Weights of a small image colorization model: activation relu, trained on drawings of small networks of dots and links.
Rows from block 10, named by matrix and row number. Rows with one number belong to one channel. Each number is 128 + 32 x the weight over its row's rms, rounded and kept within 0 to 255. All counts start at 0. After the name is the row's rms in percent of the matrix's.
# convs0: first 3x3 conv (model.blocks.10.convs.0.weight, 64x64x3x3), inputs 0-5, a 3x3 kernel for each
# convs1: second 3x3 conv (model.blocks.10.convs.1.weight, 64x64x3x3, transposed), outputs 0-5, a 3x3 kernel for each
convs0.5 106 [135 141 139 134 142 140 135 133 143 170 167 168 165 169 171 157 157 162 163 169 178 159 173 171 161 165 174 165 156 154 162 149 144 154 143 117 159 145 125 160 150 128 157 149 127 163 167 169 161 170 172 172 173 172]
convs0.6 094 [ 78  77  80  82  80  77  79  88  75 104 105 112 105 105 114 107 102 105 104 105 103  98 102 111  99 104 106 143 119  92  95 101  85 104 121 103 122 162 109 126 153  96 115 135 101  93  91  94  99  85 100  96  94  96]
convs0.7 073 [102 101  83 111 100  97 120 109  94 109 115 139 118 113 125 123 113 119 114 109  90 115  97 105 129 104 104  83  78  73  94  86  77 100  83  86 179 125 130 176 119 113 192 127 105 101  97  94 114 102 100 120 114  97]
convs0.8 087 [ 71  69  76  74  62  74 106  81  91 135 126 118 136 148 161 132 144 141 116 125 136 121 141 146 125 142 155 178 182 183 178 180 176 180 184 189 180 167 159 169 175 160 169 166 156 122 130 121 137 140 138 162 161 149]
convs0.9 103 [ 94  94 108 100 100 109 109 110 113 169 173 170 172 171 164 175 169 165 152 154 161 144 145 151 152 155 155 228 231 229 199 196 194 219 212 204 158 143 137 152 137 143 144 129 140 131 135 128 132 135 121 142 139 124]
convs0.10 083 [106 130 145  97 117 139 102 107 127 131 128 134 138 119 135 147 126 133 140 146 146 148 144 156 143 153 150 120 114  97 158 149 123 152 148 137 139 146 119 141 150 119 140 141 107 129 145 140 143 146 143 147 149 151]
convs0.11 121 [ 90  85  86  91  87  82  87  82  84  96  94  87  96  96  96 100 103 103  91  86  95  87  87  90  95  92  98 115 112 111 118 124 122 142 128 120 124 131 123 133 143 131 140 147 124  93  95  90  91  99  96  93  97 103]
convs0.12 122 [ 96 102 101  92  95 101  88  94 108  90  83  89  91  84  91  90  84  92  95  93  95  96  94 100  95 101  97 174 132 111 148 128 106 150 130 117 127 132 129 144 141 138 151 152 150  92  94  98  94  94  98  95  99  99]
convs0.13 091 [103  94  92 102  95  92 100  99  94 100 101  88 101 100 100 108 101 100  95  93  98  97  96 100  98  91  94  93  93  90 104  97 102 101  97 109  99 102  99 101 106 101 106  99 105  91  93  90  92  88  92  93  90  94]
convs0.14 080 [176 174 176 174 167 175 166 171 166 157 160 154 158 163 159 159 157 152 134 150 142 142 148 147 134 131 129 159 128 110 185 182 186 184 177 190 165 141 125 170 159 156 173 160 161 149 155 144 161 151 153 156 142 138]
convs0.15 093 [161 148 142 154 149 149 135 134 133 158 159 157 157 155 151 158 146 146 165 161 152 158 154 147 149 148 148 156 140 149 146 130 129 144 142 114 162 163 154 167 161 143 156 149 131 156 161 157 147 153 150 146 149 144]
convs0.16 125 [153 153 153 162 154 152 168 156 158 155 158 158 162 170 160 170 164 171 169 165 161 172 172 171 170 165 174 157 148 158 164 162 160 153 150 157 147 156 136 153 160 149 153 158 146 155 150 156 165 159 155 163 165 159]
convs0.17 127 [173 172 172 177 178 174 181 177 175 104  93 106 100  95  97 100  96  96 168 165 164 168 167 162 165 161 158 135 135 117 108 103 103 110 108 116 123 120 120 101  99  95 108 103 111 118 124 123 121 114 111 106 109 107]
convs0.18 122 [100 103  98  91  97  99  95  96  94 103 101  92  98  95  92  92  95  87 106 113 102 109 109 112  94  94 102  93 138 166 100 107 118  99 117 153 101 101 113  98 105 121 100 101 129 100 100  96  87  90  92  83  90  93]
convs0.19 092 [128 130 168 101 104 136  78  74  98 164 150 134 155 139 143 153 157 155 173 180 172 170 186 165 173 185 172 127 130 110  96 115 106  91 126 110 102  95  95  87 100  98  81 112  98 176 181 178 173 172 174 156 153 164]
convs0.20 119 [ 93  96  93  97  93  96  97  91  98 102 100  93 102 100  95 101  98  91  95  95  94  90  96  90  99  99  92 117 111 103 136 122 110 125 102  96 117 115 103 123 118 111 131 115 108  93  92  91  95  96  94  96  93  92]
convs0.21 092 [164 172 173 165 169 177 160 165 162 134 133 132 132 130 127 125 137 126 173 167 158 171 163 165 172 167 169 164 172 157 166 173 135 168 159 132 121 133 122 132 138 114 139 140 105 161 162 159 160 155 158 160 156 157]
convs0.22 095 [114 106 111 119 112 110 134 135 117 183 172 171 171 166 164 170 158 161 162 152 151 162 172 161 151 156 159 127 124 123 152 130  75 144  76  72 155 153 145 162 158 146 158 148 143 156 154 160 157 163 151 147 144 131]
convs0.23 058 [156 148 151 194 186 164 205 206 202 108 100 111  90 104  90 108 101 103 120 110 115 126 106 101 125 122 107  72  64  67  54  63  72  80  67  68 135 113 128 125 114 101 120 127 118 144 123 118 131 135 117 140 134 110]
convs0.24 115 [143 155 146 144 154 153 124 134 139 162 160 165 157 172 166 161 168 169 156 155 152 162 156 159 152 147 150 157 160 160 152 161 158 158 156 161 170 165 165 168 162 149 172 162 138 155 157 159 153 154 160 152 149 154]
convs0.25 100 [ 94  90  92  96  94  87 123 114 109  81  84  76  90  96  88  83  88  86  83  92  90  85  99 107 107 120 126 113 118 104  94 100  93  98  95  89 159 108 115 110 100 100  96  90  94  90  87  90  95  94 106  93 102 107]
convs0.26 087 [181 174 154 183 169 165 180 166 167  99 106 111  93 107  97  93 100  92 147 151 122 141 139 120 128 144 121 111 124 161 142 149 155 187 198 192 147 134 124 143 124 116 167 131 123 131 132 134 115 130 134 130 131 119]
convs0.27 090 [142 151 151 141 160 164 144 156 161 161 168 157 173 165 165 169 170 167 134 148 152 141 144 153 149 153 153  57  86 143 110 131 163 146 161 171 109  89 108 130 121 116 143 134 124 148 152 155 151 156 158 154 157 156]
convs0.28 068 [117 116 106 109 124 110 116 110 115 109  94 103 111 107 106 109 102 114 119 123 119 129 138 122 124 122 132  72  87  91  84 102 129 109 134 171 102  90  92  91  91 102 105 104 118 108 106 111 102  98 106  97 108 109]
convs0.29 064 [ 97 102 126 118  98 120  95  96 101 111  94 110 127 117 127 136 131 113 117 138 148 131 144 149 139 142 151 201 182 152 194 172 138 181 161 119 213 188  97 197 187 109 197 172 117 116 112 141 124 130 156 121 135 136]
convs0.30 101 [137 143 138 147 149 140 159 163 167 158 165 168 169 178 176 169 167 177 135 138 143 138 149 150 138 148 148 166 159 120 173 172 168 174 169 156 157 133 153 168 150 165 161 148 155 133 129 120 135 132 129 138 134 129]
convs0.31 093 [152 154 149 147 143 140 152 147 141 152 150 155 155 164 162 170 170 168 138 142 140 127 130 141 133 137 145 156 157 155 169 177 169 163 173 172 149 159 134 164 165 153 164 161 152 154 150 156 159 163 161 173 173 172]
convs0.32 093 [ 92  95  96  96  95  96  96  94  99 102  99  89  95  97  87 104  93  91  91  95  99  96  98 106 102 102  98 103  90  84  95  85  88  84  80  87 108  98  95  91  96  81  99  87  86  97  93  88  93  98  95  93  98  98]
convs0.33 099 [101  92  77  92  94  90  84  89  91 115 122  96  95 105 101 109 126 133  94  90  89  87  90  95  94  89  99 120 155 129 119 125 109 135 155 151 169 195 195 156 198 190 166 193 191  87  94  96  79  81  75  83  70  79]
convs1.5 100 [132 138 143 132 141 138 128 138 137 126 127 142 127 132 141 120 125 121 169 181 179 170 173 177 176 174 170 126 119 111 117 126 122 117 124 116 114 107 108 113 108 104 129 116 107 137 129 126 135 142 147 148 155 160]
convs1.6 103 [161 159 156 157 156 155 159 155 154  94  93  95  91 103  93  93 109 102  93  99 138  94  89 100  82  86  80 146 138 125 149 136 134 141 136 132 159 150 159 162 149 152 163 150 161 160 168 152 170 164 169 164 163 154]
convs1.7 107 [139 135 137 146 140 145 141 136 137 107 108 114 114 112 114 114 116 122 169 165 164 158 163 177 156 168 178 124 126 122 128 126 119 132 128 126 124 114 116 110 114 110 130 118 129 157 161 159 164 163 166 171 170 182]
convs1.8 103 [126 118 129 125 129 130 122 123 127 135 139 142 142 146 146 149 148 143 167 171 175 174 176 177 181 180 183 123 114 119 124 118 122 121 123 120 106 111 107 106 101 109 112 107 111 146 143 156 147 150 156 151 164 167]
convs1.9 106 [ 81  78  80  74  81  81  63  70  72 119 119 108 134 129 113 145 137 131  93  94  98  91 101 106  92 101 106 191 178 174 190 179 174 189 188 182 136 144 137 144 141 141 149 146 137 157 128 121 145 118 126 134 117 142]
convs1.10 099 [151 159 148 142 150 158 142 150 154 112 110 121 110 101 116 112 102 115 173 185 179 170 166 168 171 180 170 111 106 103 108  99  94 108 102  91 124 114 105 129 116 108 140 128 116 142 151 161 158 160 173 172 167 182]
convs1.11 091 [153 143 152 150 146 146 148 151 146 135 138 129 139 137 128 120 132 139 183 162 177 179 171 167 180 171 165 149 152 156 147 150 157 150 146 156 152 131 143 158 137 147 152 144 156 156 166 169 167 178 181 170 179 179]
convs1.12 100 [159 160 155 160 156 157 152 160 164 137 132 121 111 131 110 106 114 123 162 170 172 160 167 170 161 164 176 119 147 106 136 156 133 130 150 134 165 159 132 156 143 119 162 153 133 126 115 138 132 124 133 141 116 121]
convs1.13 099 [154 156 151 145 150 153 145 143 149 116 114 118 118 124 122 128 119 124 177 171 158 172 158 138 156 157 158 151 138 144 149 141 140 152 147 145 151 138 140 151 142 141 152 138 147 153 158 174 156 166 169 164 175 165]
convs1.14 102 [127 128 126 146 142 139 138 132 140 109 113 114 115 123 124 130 137 128 157 159 167 166 162 169 161 169 174 126 129 116 121 125 112 124 120 112 109 114 120 108 109 113 110 108 118 154 149 147 147 151 144 154 148 157]
convs1.15 091 [111 119 116 119 121 112 115 109 113 124 132 138 119 134 139 132 141 143 104  97 115 108  96 103 113 118 131 117 109 112 103 108 109 114 111 105 123 129 122 119 119 113 116 127 126 161 157 158 156 158 156 165 168 176]
convs1.16 098 [147 144 132 150 143 128 130 136 130 108 117 128 105 118 134 121 117 133 162 168 158 156 161 162 165 164 169 119 112 109 120 114 107 108 112 116 106 104 103 111 101 111 113 107 112 138 138 139 138 143 148 148 160 162]
convs1.17 160 [128 126 118 106 106  96 108 106  95 118 110  99 102 103  83 110 111  93  75  83  93  38  51  43  40  51  49 111 109 111 119 114 111 114 117 115 144 137 131 153 141 133 156 148 135 186 162 156 190 178 183 167 153 149]
convs1.18 104 [147 152 153 140 141 151 127 140 143  99  90  94 109  86  89 114 106  94 114 145 175 101 140 177 151 165 180 147 142 140 146 138 136 141 134 139 137 123 123 130 118 116 145 138 128 130 120 114 128 111 118 138 130 136]
convs1.19 081 [121 134 129 128 141 135 112 110 128 100 115 126 122 111 125 139 130 133 130 146 158 113 133 151 118 130 145 140 124 132 131 122 126 128 125 131 132  83  94 141  82  99 154 104 108 113 132 135 140 123 120 148 135 140]
convs1.20 089 [132 138 143 161 152 164 141 149 169 119 121 103 112 118 100 111 129 113 150 142 162 163 149 170 155 158 173 133 132 129 132 133 133 141 137 146 158 144 137 162 148 144 159 146 132 146 149 133 154 158 141 158 147 130]
convs1.21 105 [140 146 143 132 137 131 124 132 127 109 121 136 119 123 137 110 116 136 164 164 170 175 169 174 179 178 180 122 113 108 125 110 110 119 117 125 116 104 114 113 112 117 123 118 114 131 137 150 142 155 159 164 176 174]
convs1.22 091 [145 135 141 153 148 148 139 145 134 111 109 101 109 105 105 108 110 115 100 108 112 106 115 113 113 129 122  99 103  93 107  91  88 101  97  92 127 128 130 124 121 116 128 133 131 157 141 144 147 132 140 140 144 152]
convs1.23 083 [107 109 118 119 123 124 114 122 114 149 139 136 149 153 149 154 150 156  97 104 106 120 107 111 127 130 128 139 138 137 144 141 128 148 141 143 125 113 129 123 121 122 139 140 126 146 147 144 149 150 149 164 170 164]
convs1.24 091 [127 121 117 148 147 139 143 138 136 113 112 153 109 116 148 113 134 156  98  92  64  83  92  59 130 115 101 123 111 124 127 110 121 125 115 111 131 112 105 101  81  76 142 116 117 144 155 148 133 138 133 118 127 118]
convs1.25 103 [145 146 150 146 139 150 142 144 150 116 113 134 123 109 117 117 109 112 181 180 186 178 179 181 181 173 182 143 133 140 142 133 140 141 137 134 116 117 122 125 117 124 132 118 125 158 150 152 164 170 171 160 171 175]
convs1.26 099 [115 129 140 118 123 130 120 119 124 123 112 114 128 125 115 130 130 127 117 115 132 127 116 127 130 112 104 111 109 106 106 105 105 107 105  99 118 110 111 122 118 116 128 117 110 152 166 165 165 174 184 165 184 185]
convs1.27 114 [115 123 115 118 124 119 114 120 112 140 147 149 142 146 149 129 138 137 130 134 135 123 132 138 117 127 139  98  91 100 100  96  98  98 101 103 111 112 111 109 118 106 113 112 105 155 139 128 147 145 141 145 146 152]
convs1.28 101 [134 137 147 142 139 140 144 140 134 127 113 115 117 120 122 107 114 122 176 183 182 180 169 172 198 177 175 128 124 123 123 121 125 113 117 118 129  92 117 125 105 118 137 117 121 115 125 146 134 144 168 130 143 165]
convs1.29 091 [143 143 153 152 152 151 148 156 148 126 126 136 117 136 149 122 130 148 181 174 173 179 175 170 174 169 172 143 137 142 137 133 139 135 138 142 150 116 121 144 124 130 152 129 128 136 138 150 150 143 146 146 142 149]
convs1.30 116 [132 131 124 138 134 126 135 141 124 102 122 134  98 127 138  90 117 125  96  76  65  78  72  70  76  85  90 118 113 122 120 110 118 121 111 117 118  74  86 114  66  83 115  71  76 106 123 109 111 113 101  98  92  94]
convs1.31 103 [132 134 122 139 132 131 130 127 128 108 126 137 122 131 128 125 130 130 159 157 156 161 155 166 158 154 162  97  98 101 110  95  95 104  93  94 107 112 102 119 102 102 121 111 111 135 130 127 138 148 146 153 154 154]
convs1.32 103 [142 136 142 143 141 140 139 146 142 118 125 123 133 130 122 141 128 119 180 179 182 181 185 182 176 175 184 122 119 117 126 129 115 126 133 117 108 110 106 115 114 111 114 115 124 143 147 154 159 159 167 164 165 163]
convs1.33 108 [132 132 132 132 135 133 135 135 137 152 164 169 137 146 152 124 130 129 178 178 187 172 177 181 169 173 178 131 137 137 133 134 131 134 128 129  96  94  95  89  92  89  90  92  90 137 136 119 142 141 123 141 150 137]